config.yaml
translate: 0.06
color_jitter: 0.1
fusion_encoder_width: 192
fusion_encoder_cross_attention_every: 1
shampoo_beta: 0.95
Rows from block 2 of the fusion encoder, named by matrix and row number. Rows with one number belong to one neuron. Each number is 128 + 24 x the weight over its row's rms, rounded and kept within 0 to 255. All counts start at 0. After the name is the row's rms in percent of the matrix's.
# gate: MLP gate (fusion_encoder.blocks.2.mlp.gate.weight, 512x192), inputs 0-95
# fc1: MLP up (fusion_encoder.blocks.2.mlp.fc1.weight, 512x192), inputs 0-95
# fc2: MLP down (fusion_encoder.blocks.2.mlp.fc2.weight, 192x512, transposed), outputs 0-95
gate.129 085 [158 124 147 141 150 135 118 109 165 113 133 145 130 129 138 156 144  83 100  86 112 117 159  82 134 145  97 132 100 114 174 117  95 177 144 142 119 136 121 126  90 104 133 108  99 127 100 111 134 156 162 145 160 113  88 142 155 136  81 118 114 154 142 136 126 155 139 143 135 118 130 153 130 181 132 132 121 111 114 121  81 117 148  99 128 139 149 105 114 150 156 118 119  88 170 167]
gate.130 131 [147 120 185 121 133 173  86 183 186 134 148 107 113  86  56 148 152 104 141 134 163 114 127 153 137 146 149  86 123 125 121 133 101 194 129 134 142 134  86 131 128 111 156 128 151 175 135 152 124 164 137 132  93 137 126 161 110 108 105 103 186  90 120  87  98 123 130 163 129 130 102  98 108 139 136 100 137 150 121 113 125 149 134 143 129 111 152  89 117 101 129 119 178 135 160 111]
gate.131 087 [106 161 151  79 170 131  71 118 149 121 134 137 140  96 146 150 103  96 112  93 129 101 100 131 121 118 154 127 153 106 101 106  96  90 150 157 122 131 103 117 160 126 155 140 142 148 112 141 166 106 120 105 124 113 138 140 113 121  98 139 121 102 142 134 127 120 180 114  96 111 131 139 146 131 140 142 111 133 139 134 160 177 109 119 138 162 106 151 148  86 101 139 184 118 136 146]
gate.132 078 [150  88 147 101 104 121 119  92  85  80 150 141 139  86 112 149 102 123 101 128 142 130 133 109 153 191 148 160 112  93 127 111 102 123 140 116 107 138 126 155 140 157 110 124 114  86 182 123 125 145 107 115 124 131 123 121 130 158 123 145  95 144 102 150 163 110 193 114 107 127  92 134 112 152 116 117 118 103 127 115 164 157 129 163 134 145  88 155 134 138 142 119 120 154 146 131]
gate.133 092 [122 125 144 128 134 101 129 150 143 125 154 150  86  77 144 149 143 120 121 105 114 126 105 126  95 164 138 127 148  90 122 148 113 140  96 181 160 142 132 179 152 153 142 113 118 148 140 131 114 161 155 129 176 124 139 103 135 182 117 132 122 165 134 162 153 111 101 123 137 146 112 134 124 146 100 128 164 128 140 127 145 133 129 164 135 148 140 104 138 145 105  85 133 132  93 109]
gate.134 090 [145  70 112 121 143 143 112 131 107 136 158 147 102 132 180 123  93 125 114 148 117 134 137 153  99 141 125  99 121 126 100 144 154 101 131 112 119 146 101 100 172 194 135 152 145 146 130 137 114 105 128 101 138 145 121 141 117 110 110 146  94 153 135 144 131 135 169 110 123 109 105 126 141 106 132 133 120 202 142 149  83 141 111 153 140 121 111 118 110 133 149 128 120  97 118 130]
gate.135 096 [153 124 142 118  98 112 130 128 114 127 157 159 132 146  96 136 163 103 105 107 149 165 105 143 139 137 104 133 144 142 109 154 123 141 144 156  98 129 162 145 155 117  94  84 103 150 112 124 138 125 144 129 184 128  94 113  98  97 113 109 108 155 178 129 133 151 142 134 166 124 129 147  83 142 126 148 146 122 138  95  95 131 147 136 104 103 102 185  94 117 150  99 143 160 154 150]
gate.136 121 [129 151  99  74 168 120 145 114 171 121 143 138 159  84 118 139 134 105 177 148 149 125 127  94 119 172 168 147  93 102  93 150 155 159 134 117 151 151 166 123 164 147 115 135 120 177 150 126 104 185 109 149 132 118 114 111 168 143 130 116 144 113 139 111 108 150 112 149 165 146 117  80 136 131 111 119 143 138 117 139 151 112 152 144  98 111 123 136 109 122 143 116  88  95  91 120]
gate.137 110 [104 152  95 120 118 165 131 142 115 134 121 107 131 115 144 141 126 124 105 123 115 119 106 100 108 116 145 148 180 115 106  79 139 188 135 122  92  91 111 114  99 128 123 169 123  91 129 107 112 160  72 123 110  90 132 124  83 154 140 131 157 117 124 129 141 105 144 125 134 142 119 136 114  96 132 164 109  88 136 177  82  99 123 112  99 148 130 129 123 124 100 130 144 107 108 122]
gate.138 089 [117 109 134 143  54 102 142 159 127 131 118 179 127 113 107 160 142 148 122 147  78 111 156 135 112 119 174 147 123 127 149 135 121 153 129 120 122 106  87 126 126 117 143 146  89 150 106 114 157 116 138 135 125 145 130 108  92 130 101  88 148 124 121 133 137 107 112 145 127 123 146 163 165 114 159 130 144 107 143 155 133 115 132 127  96  98  96 115 110 116 128  98 107 153 164 137]
gate.139 144 [ 72 114 118 132  97 140 167 109 118 125 135 154 134  94 118 116 131 108 181 108 122 123 118 162 119 115 118  85 118 151 111  82 136 116 125  97 140 151 175 108 108  71 142 115 124 117 112 147 128 135 104 123  81 125 105 177 137 138 118  76 136 108 138 117 159 145 102 143 109  91 135 107 145 121 121 118 130 121 139 118 130 101 154 129 183  88 131 174 118 139 131 156 101 141 151 112]
gate.140 092 [146  74 115  98 146 109 115 125 169 109 112 100 155 137 107 100 151  64 110 129 108 129 133 137 145 113 152 105 100 121 107 164 135 124 100 153 111 123 103 126 139 116 116  73 123  91 122  83  91 105 120 134  76 128 149 117 120 138  75 110 151 164 134 182 147 136 100 125 144 142 152 159 115 112 139 168 150 102  95 128  67 138 109 117 173 173 139 140 115 109 130 124  82 134 150 144]
gate.141 088 [113 100 134 100 169 151 144 195 150 127 147 130 176  89 144 114 119 139 127 110 155  69 129 126 100 128 114 151  89  92 121 129 150 152 108 158 160 114 136 125 141  98 154 125 128 139 111 136 132 127 110 130 120 153 150 127  97 150 122 140 129 135 154 116 143 108 118 100 157 130 128  99 118 135 117 114 180 102 139 126 116 168 166 152 108  99  97 147 127 133 124 173 145 116 132 123]
gate.142 096 [119 110 168 108  98 171 131 130 153 132 148  92  68  90 124  87 121 149 138 115 123 112 141  89  97 119  96 117 108 124 164 138 161 124 135 116 116 129 139 109 138  99 167 127 151 110 142 114 107 125  95 120 125 156 142 174 103 147 120 122 132 148 176 173 103 124 129  71 132 168 142 100 114 115 116  88 168 115 164  99 122 136 101 118  96 122 129 134 109 151 153 115 127 120 137 140]
gate.143 101 [154 147 165 128 135 124  93 136 116 110  99  94 167 106 143 155 120 119 133 137 129 146 110 141 130 120 136 175 103 132 132 148 171 104  92 109 145 182 113  96 109 123 103 171 122 100 133 138  95 134 136 132 123 140 115 159 114 147  98 115 133 133 100 110 130 123 133 188 173 154 142 137 106 123 116 119 120 137  94 154 151 136 135 120 182 131 134  95 118  82 165 103 146 146 117 120]
gate.144 086 [ 89 151 171 142 157  91 106 157 182 143 138  99 106  92 148 141 191 104 133 166 148 131  97 114 161 122 149 132 140 106 100 154 123  95 109 139 160 164 141 127 114 159 118 113 148 110 119 130 128 144  82  84 105 112 133 157 192 116 104 137 143 110 137 133 117  93 114 158 144 157  89  98 116 104 118 116 134 132 117 128 126  75  92 124 146 111 109 120 132 128 147 127 104 141 121 130]
gate.145 101 [186 166 144 121 119  67 110 148 126 147 106 141  91 109 101 145 169 119 129 158 194  95 121 105 124 149 120 144 175 105 123 105  79 151 111 128 107 104 131 144 108 127 109 138 121 114 100 142 139 132 141 127  93 109 129  74 150 122 127 150 101 176 136 140  98  91 129 129 136  94  96 166 163 147 138 132 127 158 124 120 151 145 107 112  64 125 137 140 105 164 103 127 136 102 122 125]
gate.146 120 [173 101 134 121 148 161 102 117 120 139 129 202 147 132 101 179 111 124 114 107 147 106 113 133 148 101 129 125 106 107 131 111 167 143 129 155  96 117 109 109 131  64 110 170 124 119 162 114 156  89 126  87 103 109 164 137  68  73 169 102 103 130 107 147 130 138 112  84 139  88  75 129 154 167  90 124 163 102 141 132 129 119  78 117 134 125 124 139 119 130 136 115 133 159 135 151]
gate.147 126 [164 104 130 142 122 191 161  96 118  94 175 118 146 142 158  88 144 167 129 156 105 129  77 161 133  85  94 108 115 149 152 116 129 152  73 155 119 105  91 152 108 120 153  75 143 115  98 113 127 115 141 153 145 158  94 163 166 129 156 133 120 129 112  90 110 134 108 108 132 112 116  97 112 148  92 149 138 125 140 128 143 137 161 149  85  82 100 133 134 123 143 101 133 118 164 169]
gate.148 080 [131 131 162 139 107 109 159 135 120 123 167 105 127 153 147 134 142 118 122 147 145 109 175 145 148 135 136 133 141  76 135 105 164  73 122 100 139 140 124 133 123  88 178 153 120 146 125 138 138 120  75 120 142 111 155 139 133 138 124 120  94 122 140 153 164  85  88  89 119  97 110 158 112 145 148 149 120 132 117 135 108 139  87 152 148 142 134 159 142 126 123 138 117 124 169 148]
gate.149 115 [149 115 110 137 124 172 119 107 119 171 134 165 121 145 141 137 165 143 117 121  90 171  88 147 107 137 152 167 116 172 134 167 132  87 149 147 145 185 104 110  91 113  96 128 127 159 136 153 117 154 115 140 167 164 111 146 153 140 159 102 119  94 149 132  50 100 163 152 117 106  86 148 129 135 141 107 124 115 115 131 138 161 137 154 120 160 139 137 129 154 117 141  90 141 116 112]
gate.150 068 [107 120 118 134 139 132 191  88 137 154 121 109 126 120 110 107 166 160 110 136 111 130 136 127 119 166 157 129 160  83 136  98 160 143 167 102 157 105 146 137 116  88 130  84 113 142 119  79 152 136 127 142 134 149 137 122  97 145 107 119  98 143 121 113 143  89 148 109 151 118 146 109 140 111 144 149 144 162 139  98 108 129 105 132 103 146 124 141 121  96 171 110 137 117 142  93]
gate.151 131 [155 142 150 110  83 101 105 116  98 160  91 114  76 117 110 149 111 112 129 121  71 113 125 133 159 151 131 143 131 119 122 123 152  58 137  92  80 183 100 130  92 121 146 107 138  93 120 145 133 169 101 140 137 103 100 134  99 117 164 137 104 163 111 157 129 120 140 117 123 141 171 101 130 122 138 172 141 151 135 119 115 128 133 140  74 124 108  78  80 115 111  99 108  99 126 131]
gate.152 113 [156  64 134 128 133 151 135 173 160  95 156 177 114 159 100  92 151 155  79 153 111 117 139 140 128  91 149 105  84 177 141  92 138 147 143 113 131 124 144 158 148 132 147 126 107 165 118  92 112 112 110 163 138 142 123  96 141 135 102 141 146  90 110 115 144  91 133 119 176 111 113 111  91 117 145 122 130 123 119 129 134 139 160 129 115 117 150 132 144 141 161 104 127 114 171 110]
fc1.129 078 [166 140 169 135 148 145 119 142 140 101 109 143 156 137 145 128 146  73  95 121 128 158 145 110 139 133  88 136 147 121 110 108 123 158 137 159 156 158 123 135  96 129 148 105 125 135 112 116 100 171 121 136  82 109 127 105 109  98 131 111 132  95 138 138 150 126 169 123 148 132 150 122 131 186 106 153 129 131 122 103 104 138 131 127 113 122 157  77 120 135 169 105 129 124 152 152]
fc1.130 126 [133 118 131 102 118 139 145 154 138 117 112 139 144  81 113 139 156 123  85 132 121 144 129  90 157 116 104 153 149 153 144 150 117 152 138 163 127 116 166 140 110 155 163 146  99 134 129 151  76 125  68 133 112 118 112 122 136 176 106 143 167  57  88 131 136 156 147 109  98  43 128 163 133 119 118 141 123 129 119  94 101 169 106 139 132 131 164 136  96 165 149 128 129 126 138 119]
fc1.131 088 [107 107 139 114 107 127 124 147  84 144 150  90 117 115  73 114 123  89 160 148 146 188 155 129 129 139  79 122 107 145 121 152 129 169  76 107  67 177 131 131 114 109 159 125 121  95 129 113 129 147 122 125 180 105 189 105 103 126 100 116 161 103 152 131 121 114 113 170 143 172 134 139  88 141 124 139 123 135 121 113 163 101 142  99 151 132 147 155 143 171 167 136  80 133 108 164]
fc1.132 083 [113  89 138 120  89 137 132 109 127  97 106 159  98 108 104 125 155 130 170 123 140 133 168 145 112 168 153 156  92 116 166 112 120 104 144 155 123 120 135 145 150 148 127 143  90 167 151 115 113 165 144 138 113 132 115 131  90 176  73 130 101 148 143 140 144 143 181 116 146 122 101 129 151 132 130 118  99  87 116 115 162 111 115 169 112 161 134 142 100 135 134 161 115 126 104 156]
fc1.133 088 [126 128 153 125 126 139 120 182 136 123 114 142  92 114 170 123 150 160 176 169 121 164 126 123 120 172 138 146  81 108  72 132 108 145 120 136 139 150 127 114 138 102  75 124 129 124 137 127  90 131  97 129 111 100 129 124 170 124 115  90  99 149 120 160 133 142 117 126 146 128 157 114 159  95  87 129 179 146 116 132 146 130 113 171 153 130 112  81 138 159  92 111 126 135 112 117]
fc1.134 095 [127 167 125 141  81 119 124 137 132 125 149 144 151 149 149 176 124 104 111 122 142 123 137 114 169 104 125 150  85 138 143 120 127 145 129  98 119 112 141 133 120  64 127 162 109  88 168  97 150 119 112 144 132 145 131 113 134 120 191 112 144 102  99 112 154 101 135 120 161 101 126 157 123  83 124 145 112 132 148 107 173 115  98  87 149 121 149 176 110 118 118 110 124 165 152 113]
fc1.135 085 [148 116 147 125 114 116 120 116 114 153 144 131 132 123 111  96 120 135 120 121 172 161 149 123 156 116 120 126  81 137 133 139 114 139 165 144  90  93 155 142 164 139  89 112 133 152 122  77 111 139 160  93 191 128  96 131 111  96 114 113 119 160 161 175 146 126  98 124 148 101 116 115  94 160  92 125 116 111 111  96 118 107 114 133 127 106 111 155  89 124 116 128 132 183 137 175]
fc1.136 123 [128  94 129 136 112 144 108 135 100 150 135 120  79 223 149 133  96 112  98 140 103 153 130 142 146 108  80 115 134 159 177 104 158  72  94  97 113 132 111 138 121 131 157 102 115 119 100 141 117 113 127 127 141 126 179 157 111 108 110 122 126 192 113  97 183  73 131  78 123 105 139 149 147 135 128 139  99 124 100  86 105 115 101 100 148 124 139 126 127 158 124 134 139 139 140 114]
fc1.137 121 [103 157  82 138 106 131 147 123 138 132  99  99 147 106 157 124 139 172  80 120 107 100 189 113 147  76 102 128 131 118  87  72 143 135 138 130  99  99 114 172 100 133  95 150  92 107 136 174 115 112 136 143 126  99 126 122  94 136 155  94 171 126 127 168 138 104 107 141 123 140 172 153 130 120 135 131  99 113 138 163 118 119 145 109 137 151 149 141 136 115 114 104 121  81  85 116]
fc1.138 096 [168  96 113 154 167 174 136 133 134 166 148  79 123 132 107  94 121 159 136 121 166 162 124 100 162 137 162 123 134  99 116  78 151 151 160 140 156 160 173 136 152 127  94 154 171 156  90 124 142 134 111  97 145 118 156 148 132 103 135 159 128 140 137 107  89 155 142 106 109  94 180 141 127 182 135  93 147 152  97 141 119  82 127 109 143 124  89 165 114 114 112 130 125 117 144 104]
fc1.139 145 [ 85 114 122 127  83 130 171 111 129 119 147 139 128  89 128 118 119  99 176 110 110 121 112 173 114 102 125  80 120 140 101  78 125 119 126 104 123 151 177 123 112  67 120 120 111 125 111 142 124 131 103 126  80 129 107 158 129 134 127  87 137 111 141 147 181 140  91 140 111 107 138 113 148 118 105 137 151 118 138 124 147 111 147 122 194 100 113 199 129 135 126 167 103 125 134 117]
fc1.140 092 [121 126 141 166 126 133 116 110 181 114 105 122 180 124 117 126 123 128 124 172 113 103 121 151 106 129 144 165 129 140 145 114 133 105 125 136 138 126 114 106 147 173 129  98 103  92 125 146 152 103 114 116  97 112 125 103 131 111  92 126 128 125 126 145 179 134  76 113 112  76 168 145 149 128 153 109 126 107 126 120  94 125 129 145 142 101 161 132 134 132 150 134 134 153 137 124]
fc1.141 086 [153 103 120 111 150 134  97 107 143 156 135 124 104 142 109 127 117  95 129 147 107 150 174 138 130 125 130 130 133 144 130 125 111 120 180 179 123  91 112 107 152 167 127  86 120 133 164 141 127 142 155 139  54 109 120 169 126 109 138  89  94 123 109 152 127 155 110 132 126 116 100 167 120 143 118 147 156 143 149 127 131  93 154 125 135 155 154 119  95  86 164 138 121  89 143  91]
fc1.142 099 [113 133 118 130 142 100 121 127  75 127 144 127 174 155 153 152 104 100 126 124 158 134 131 136 189 114 128 137 164 134 125 134 101 121 114 148 117 101 110 115 168 136 130 153 127 182 140 142 112 117 134 148 124 113 103 114 124 127  85 114 142 104 117 109  91 152 142 143 102  81 162 134 118 101 116 172  87  81 130 111 187 126 149 132 177 110 129 100 134 142 116 136 114 143 107 127]
fc1.143 108 [142 144 158 136 106 112 109 142 126 135 123 123 143  80  99 146 136 154 144 138 101 129 103 146 122 145 108  81 121 140 125 131 162 102 151 108 108 148  93  97 115 139 124 134 142  99  87 147 118 151 113  84 111 101 100 126  95  93  77 160 116 155 142  98 122 159 162 113 163 153 128 129 156 143 136 148 151 150 114 146 139 122 166 135 140 130 151  52 140  95 152 149 112 147 123 136]
fc1.144 091 [112 122 139  75 128 114 156  96 139 136 161 129 105 115  76 121 103 160 114 111 125 165 132  92 153 144 133 125  97  97 139 125 139 135 126 117 138 149 187 123 162 147  75 146 128 158 107 177 122 138 115 139  96 104 152 135  91 164 123 108 114 133 142 131 100 100 136 135 125 161  93 134 181 126 137  72 113 121 123 146 143 157  96 122  91 155 104  85 138 104 151 119 155 154 140 116]
fc1.145 094 [109 106 112 163 163 132 158 121 132 131 146 127  97 126 159  98  94 109 120 141 104 105 140 110 163 163 152 124 116 146 146 160 141  68 176 125 120 123 159 120 110 104 141 104 144 171 132  89 137 132 133 137 154 155 153 155 108 174 127 134 115  95 145 137 136 166 103 124 115 177 162  87  99 103 122 126 141  94 131 110 120  84 138 142 158 123 137 125 103 125 154 135 127 135  97 153]
fc1.146 119 [125 115 122 115 143 155  89 120 130 146 111 168 129 114  96 163 116 105 116 119 109 126  93 119 159 120 150 108  99 148 124 119 150 137 141 149 111 152 117 137 103  89  90 163 119 118 157 130 135  89 109 131 128 117 161 147  90 100 186 102  90 126 136 156 110 109 133  77 127 132  88 121 132 164  96 172 158 114 128 130 166 132  93 137 123 166 112 141 125 127 157 153 145 177 125 147]
fc1.147 113 [147  82 143 141 125 156 130 121 112  95 177  96 152 135 130 117 115 153  89 142 124 137 115 141 131 124 110 100 142 187 156 126 149 164  82 147  86 119 115 162 134 108 137 111 117 134 133  98 137 125 146 142 161 207 114 103 178 156 112 133 124 119 120 147 165  79  81 152 119 122 120 126 124 124 122 148 118  94 145 137 157 122 178 118  91 108 103 155 156 146 117  82 116 122  93 162]
fc1.148 078 [101 119  94 132 162 163  46 130 103 143 101 106 108 149 129 187 133 132 132 130 154 159  88 132 106 147 147 134 126 165 134 118 126 120 157 112 146 137 122 106 162 146 101 112 155 146  97 144 165 101 154 118 133 102 159 110 127  85 150 148 145 127 128 113 113 144 162 131 154 151 119 145  85 110 157 132 143 122 148 142 122 115 119 136 164 102  98 123  91 144 104  87 138 175 132 126]
fc1.149 119 [101 110 118 132 150  79 142 143 121  94 116 100 153 114 109 104  71 127 126 169 122  94 173 147 135 118 114  59 146 137 150 117 145 137 137 104 137  94 165 114 166 114 147 115 123 113 167 119 132  88 158 106  85 106 129 122 117 132 124 161 125 142 106 160 159 139 112  97 154 128 108 134 163 139 121 134 126 139 122 148 111 106 118 115 135 128 101  53 146 104 112 111 128 118 132 154]
fc1.150 057 [115 145 111 132  99 119  63  99  83 135 123 124 122 108 142 135  56 139  86 119 152 133 142 152 170 109 108 130 142 134  80 101 148 139 135 123 126  89  89 102 120 123 132 124 112 135 136 100 119  98 154 146 138 121 128 125 128 103 118 116 101 129 173 102 144 141 103 141 121 132  88 141 139 119 173 135  92 165 114 121 153 129 108  82 113 139 161 111  86 170 149 143 128 202 130 157]
fc1.151 124 [ 97 101 132 140 130 188 172 142 160  89 141 138 160 140 153 123 146 147 125 144 167 119  92 110 109  99 120 128 138 155 117 122 111 164 144 150 152  76 147  65 131 146 128 166 136 173 149  87 135 100 121  94 118 148 196 136 124 125 115 171 114 121 132 135 159 152 116 150 109 129 104 156  86 122 124 147 110 137 160 147 114 110 122 120 170 108 112 144 180 124 134 119 137 154 113  85]
fc1.152 117 [126 135 154 156 108 126 145 112 118 121 107 147 117 108 149 155 122 137 173 121 167 126 103  87 103  91 102 155 175 121 115 118 126 114 121 128 130 124 107 122 144  84  71  87 146 101 150 154 157 146 106 107  84 141 132 162  93 119 156 120 126 164 172 164  90  95 141 148  89 136 123 132 123 145  79 122 145 131 135 102 100 134 112 111 140 130  97 115 121 169 122 132 118 138  90 157]
fc2.129 088 [142 132 131  91 130 138  86 143  75 129  84  92 118  81  70 126 117  86 118  94 209  97 138 138 141 141 111  98 114 147 146 136 168 108 103 150 133 158 131  82  94 115 137 163 142 155  89 121 127 138 134 130 118 129 137  83 138 117 124 144 118 138 131 119  99 126 116 131 115 138 141 149 153 109 130  93 179 120 136 144  96 173 167 135 140 159 124  99 104 131  89 118 131 108  91 133]
fc2.130 111 [131 129 130 142 156 170 119 175 139 114 126 126 107 153 149 125  95 127  92  84 123 154 125 104 125 121  82 121 123 130  92 143 121 163 154 122 123 144 130 149 147  64 149 127  98 110 144 131 141 123 123 141 126 119 131  94 151 103 105 110 125 115 128 127 120  97 153 151 131 163 186 127 107 134 156 139 161 163 139 152 140 101 104 151 132 177 133 135 136 109 120 119 151 113 155  93]
fc2.131 087 [107 131 145 167 116  97 168 173 142 151 141 139 119 102 169 118 172  92 147 113 133  90 121 110  90 137  95 100 127 122  90 146 126 142 177  88 127 137 103 121 145 121 106 163 140 138 185 106 163  79 154 168 107 114 124 137 111 154 101 121 123 180 133 119 111 145 191 152 130 110 133 128 116 139 148 126 109 180 130 160  89 111 125 141 101 131 167 101  84 156 105  87  81 139 127 141]
fc2.132 078 [105 144 108 145  86 103 143 109  98 132  97  79 174 153 198 134 118 177 113 129 120 115 131 160 128 101 118 106 139 146 131 155 192 140  92 154 120 105 106 158 142 108 157 126  96 151 101 117 131 129 174 166 139 140  62  94 135 159 144 154 146 131 137 154 122  96 101 109  97 160 118 101  74 100 116 119 112 160 101  84 146 135 129 145 155 139 142 120 137 118 131 117 137 107 187 152]
fc2.133 089 [156 117 145 173 115 106 110 116 133 114  85 117 108 147 160 157 106  87 115 119 107 160 135 141 115  82  93  91 166 140 107 110  91 123 111 131 156 176 123 115 107 158 117 142 112  87 201  96 131 117 125  90 132 173 117 154  96 143 112 161 128 135 127 129  91 143  97 115 117 106  95 126 163 142 156 104 138 114 130 111 101 101 138 108  63 150 150 131  77 109 146 145 180 108 112 114]
fc2.134 098 [126 135 136 113 100 183 154 133  96 151 138 149  86 170 121 108 130 103 141 118 136 115 133 156 140  75 124 148 107 131  91 147 119 149 145 121 128  90 160 134 151 138 155 133  84 101  74 132  93  93 147 106 123 162  90  98 126 107 147 165  94 141 129 142 111 102 138 146 116 129  84  80 130 158 151 140 114 129 113 136  93  84 116 109 110 179 138 125 138 138 174  98 116 152 104 125]
fc2.135 094 [143 102 136  86 150 136 128 117 109 169 119 111 128 131  34 131 115  96 144 109 108 125 120 135 176 188  97 148  93 107 117 121 108 108 102 147 153 143 116 129 120 126 158 135 121 104 136 126 125 147 137  79  83 118 130 101 129 174 122 143 133 133 169 110 102 133 125 159 158 123  95 140 128 140 140 140 141 140 151 140 122  98 174 148 152 121 124 196 127 125 156  95  96 107 135 110]
fc2.136 129 [108 133  83 133 113  85 145 142 113 133 135 100 180 169 125 122 107 111 125 123 131 130 182 105 124 127 126  85 130 116  93 173 130 120 153 126  81 102 101 162 143 116 103 121 131 146 140 131  93 122 142 129 154 117 139 124 140 136 104 106 139 117 134 152 163 127 135 130 145 152 124 107 132 126 127 114 139 107 142 133 117 142 126  85 109 140  76 115  92  66 158 113  56  92 137 130]
fc2.137 113 [ 83  90  79 133  89 115  72 125 122 163  77 107 139 134 163 129 123 121 179  98 173 103  97 148  93 131 105 107  87 138 135 117 130 113 167 145 175 150 127 145 134 121 119  93  89 118 110 119 122 103  97 130 101  74  90 164 119  94 141 126 125 145 153 123 114 109 107 123  59 136 126 101 107 145 156 114 111 106 115 136 171 103  98 175 103 124 112 141 114 111 143 142 140 154 161 128]
fc2.138 083 [101 146 143 103 113 110 146  96 122 136 114 154 171 105 133 124 151  91 145  89 127 142 179 165  97 167  99 155 128 119 130 116 139 147 123 129 137  80  61 134 115 104 126 172 117 152 140 158 125 160 145 189 109 108 113 120 120 107 118 103 153 171 142 171 129 112 144  99 126  75 168 144 146 125 136 135 133 105  98 111 143 105 107 104 104 148 133 145 121 141 118  58 112  94 130 170]
fc2.139 118 [ 87 112 121 158 155 128 215 156 139 148 132 141 142 101 125 134  96 120 141 135 120 100 118 128 124 139 119 104 157 148 164 161 110 148 133 111 119 161 132 147 141 106  97 143 133 157 163 124 110 162 115  84  92 139 117  94  92 135  93 165 200 128 135 147 128 123 138 110 116 152 113 105 162 121 128 119 108 134 145 120 101 137 164  92 143 118 119  94 127 140 138 138 138 145 118 161]
fc2.140 107 [158  89 127 139 137 110 132 128 101 136 120  96 110 105 145 150 139 127 133 124 159 142 129 112 140  78 127 135 110 149 158  96 177 101 167 154 174  76 131 118 172 123 126 107 146 128 144 135 118 105 142 133 144 108  63  98 139  95 163 171 159  89 123 136 115 161 179 164 167 169 156 110 133 125 126 111 114 165 134 153 103 116 112 151 104 134 115 152 106 131 154 112 143 183 116  79]
fc2.141 092 [123 111 132 132 160 121  94 115 130  83 133  77 147 128 105 125  98 149 136 166 153 124 116 120 114 109  97 152 109 134 100 118 168 115 131 172 111 140 180 115 131 144 139 121 129 135  87 160 112 153 147 113 130 163 146 159 139 132 138 119 152 147 116 130 153 127 107  81 101  94 141  79  84 138 134 125 122 109 155 162 138 160 189 170 133 146  99 120 138 119 125 126 139 118 155 115]
fc2.142 094 [ 82 143 141 117 147 137 105 151 111 150 138 155 116 139  58 126  89 109 166 139 146 149 121 129 117 184 135 108 147 107 147 141 133 164 142 134 140 115 109 127 135 139 141 135 128 136 145 110 152 100 132 155 124 128 126 176 185 109 114 161 140 130 133 140 100 113 115  69 101 160 112 132 133 131 156 123 153 129 110 115 126 125 104 134 133 129  86 111 105 154 165  96 147 151 158 124]
fc2.143 105 [139 138 125 155 147 135 197 114 161 133 156 111 147 118 146 146 127 129 107 146 117 147 170  99 109 108 153 124 110 143  96 115  98 109 105 124 150 136 149 132 144 174 116 105 121 137  99 121 128  90 131  98 111 109 116 108  69 155 147 126 123  95 139 113  84 154 129 147 146 141 132 122 106  75 154 173 133 115 126 175 142 139 129  94 156 137 117 114 159  69 130 114 118 139  84 151]
fc2.144 094 [130 139  76 111 121 115 120  98 135 139  99 133 139 131 150 151 126 107 115 116  74 112 129 147 108 112 131 161 157  91 119 110 141 131 131 151 164 169 125 136 137 184  71 112 133 125 102 146 116 154 192 141 114 136 143 120 151 121 162 167  63 133 129 123 144 161 100  86 132 107 115 106 114 115 191 125 123 134 135 151 134 147 107 111 143 145 144 137 134 157 163 145 118 114 122 160]
fc2.145 094 [153 121 124 147 130 152 119  77 108 144  83 141 140 134 146 125 145 117  96 103  86 107 108 125 141 119 146  64 140 125 137 128  89  93 128 121 149 147 108 146 137 153  61 130 132 141 126  88 159 122 120 120 143 119  96 157 115 113 153 172 127  93 107 120 108  98 105 103 126  97 132 114 110 139 151 122 165 125 106 132 159  89 166 136 164 127 108 166 121 123 163 156 154 166 104  73]
fc2.146 115 [119 160 131 101 107 148 102 147 128  87 133 126  76 156  85 100 126  95  96 100 129 161 142 105 124  96 137 193 145 118 133 143 105 119 143 181 145 146 141 109 122  93 123  62 121 128  99 137 133 138 144 110 146 141 129 123 171 105 135 121 113 125 121 137  98 116 146  65 143 128 143 127 121  93 113 152 112 133 103 145 127 114 100 101 158 126 111 131 179 112 109 137  89 110 154  79]
fc2.147 114 [158 131 115 105 121 131 141 136  92 125 141 150 153 149 120 200 152 113 142  98  96 195 123 124 148 155 165 131 104 126 135 110 113 128 122 126 157 146 138 119 101 117 139 121 105 106 131 165 112 141 173 149 123 141 170 130 103 101  76 106 151 135 145 106 142 162 180 127 116 175 131 133 160 150 102 101 145 133 150 117 121 126 138 100 125 136 110 152 118 134  97 137 110 103 120 141]
fc2.148 081 [163 120  85  94 120 189  87 105 124 140 118 144 157 127 127 119  95 106 124 136 139 151 133 123 101 135 129 103 138 167  84  88  84 168 147 152 131 131 153 143 140 110 133 128  82 102 135  86 112 135 122 112 120 123 137 148 105 144 130 121 119 137 111 106 131  96 160 121 182 153 106 121 152 120 112 124 127 108 125 116 166  89 134 155  87 122  94 166 118 117 137 142 158 109 130 108]
fc2.149 119 [138  85 107 169 148 142 109 114 138 168 128 125 147 125 173 134 119 162 164 158 127 136  60 130 155 133 123 140 113 141  80 132 133 136 123 121 132 132 110 110 122  99 115 162 135 187 144  95 125 119 132 138 168 100 140 138 167 135  98 117  86 136 155 149 104  88 140 168 106 164 106 100 101 100 112 101 139 162 107 148 137  92 120 146 130 132 170 132 154 127 141 139 146 133 144 136]
fc2.150 060 [157 120 125 146 139 107 173  80 167 126 112 158 153 101 101 162  83 132 104 134 105 128 123 142 163 131 152 138 141 109 133 132  75 135 184  88 154 128 110 141 142 106 161 130 149 131 127 123 136 120 120 118 122  84 127  92 109 173 101 166 126 109 119 115 107 106 155 145 124  77 101 169 124 139 129  94 126  95 135 171  87 131 113 138 102 170 144 126 148  99 137 139  85 104  87 111]
fc2.151 117 [120 136 158 126 104 102 117 137 172 116 147 146 108 121 108 148  99 171 108 128 167 111  83  69  85 140 173 110 134 145 127 109 127 151 136 111 102 134 145 130 182 139 110 142 137 131  91 155 110 150 116  84 137 120 142 129 158 155 112 117  98 131 129  83 197 122  83 137 152 109 139 129  99 142 124 133 119 189 142 152 105  93 130 133  94 109 155 118 119 132 140 150 153 119  92 134]
fc2.152 123 [124 126 100 114 178 174 131 141 118 126 116 104 148 133  69 103 155 106 163 159 123 143 133 158  94 102  93 140  94 149 110 138 134 145 132 151 130 144 117  95 139 134 130 114 138 137 110 133 139 104 117 195 133 142 130 140 159 108 131 156 190 113 123 141 122 135 112 101 167 127 131 110 139 132 109 139 162 124 160  92 129  91 176  73 149 144 140 131 127  95  98 109 137 133 145 114]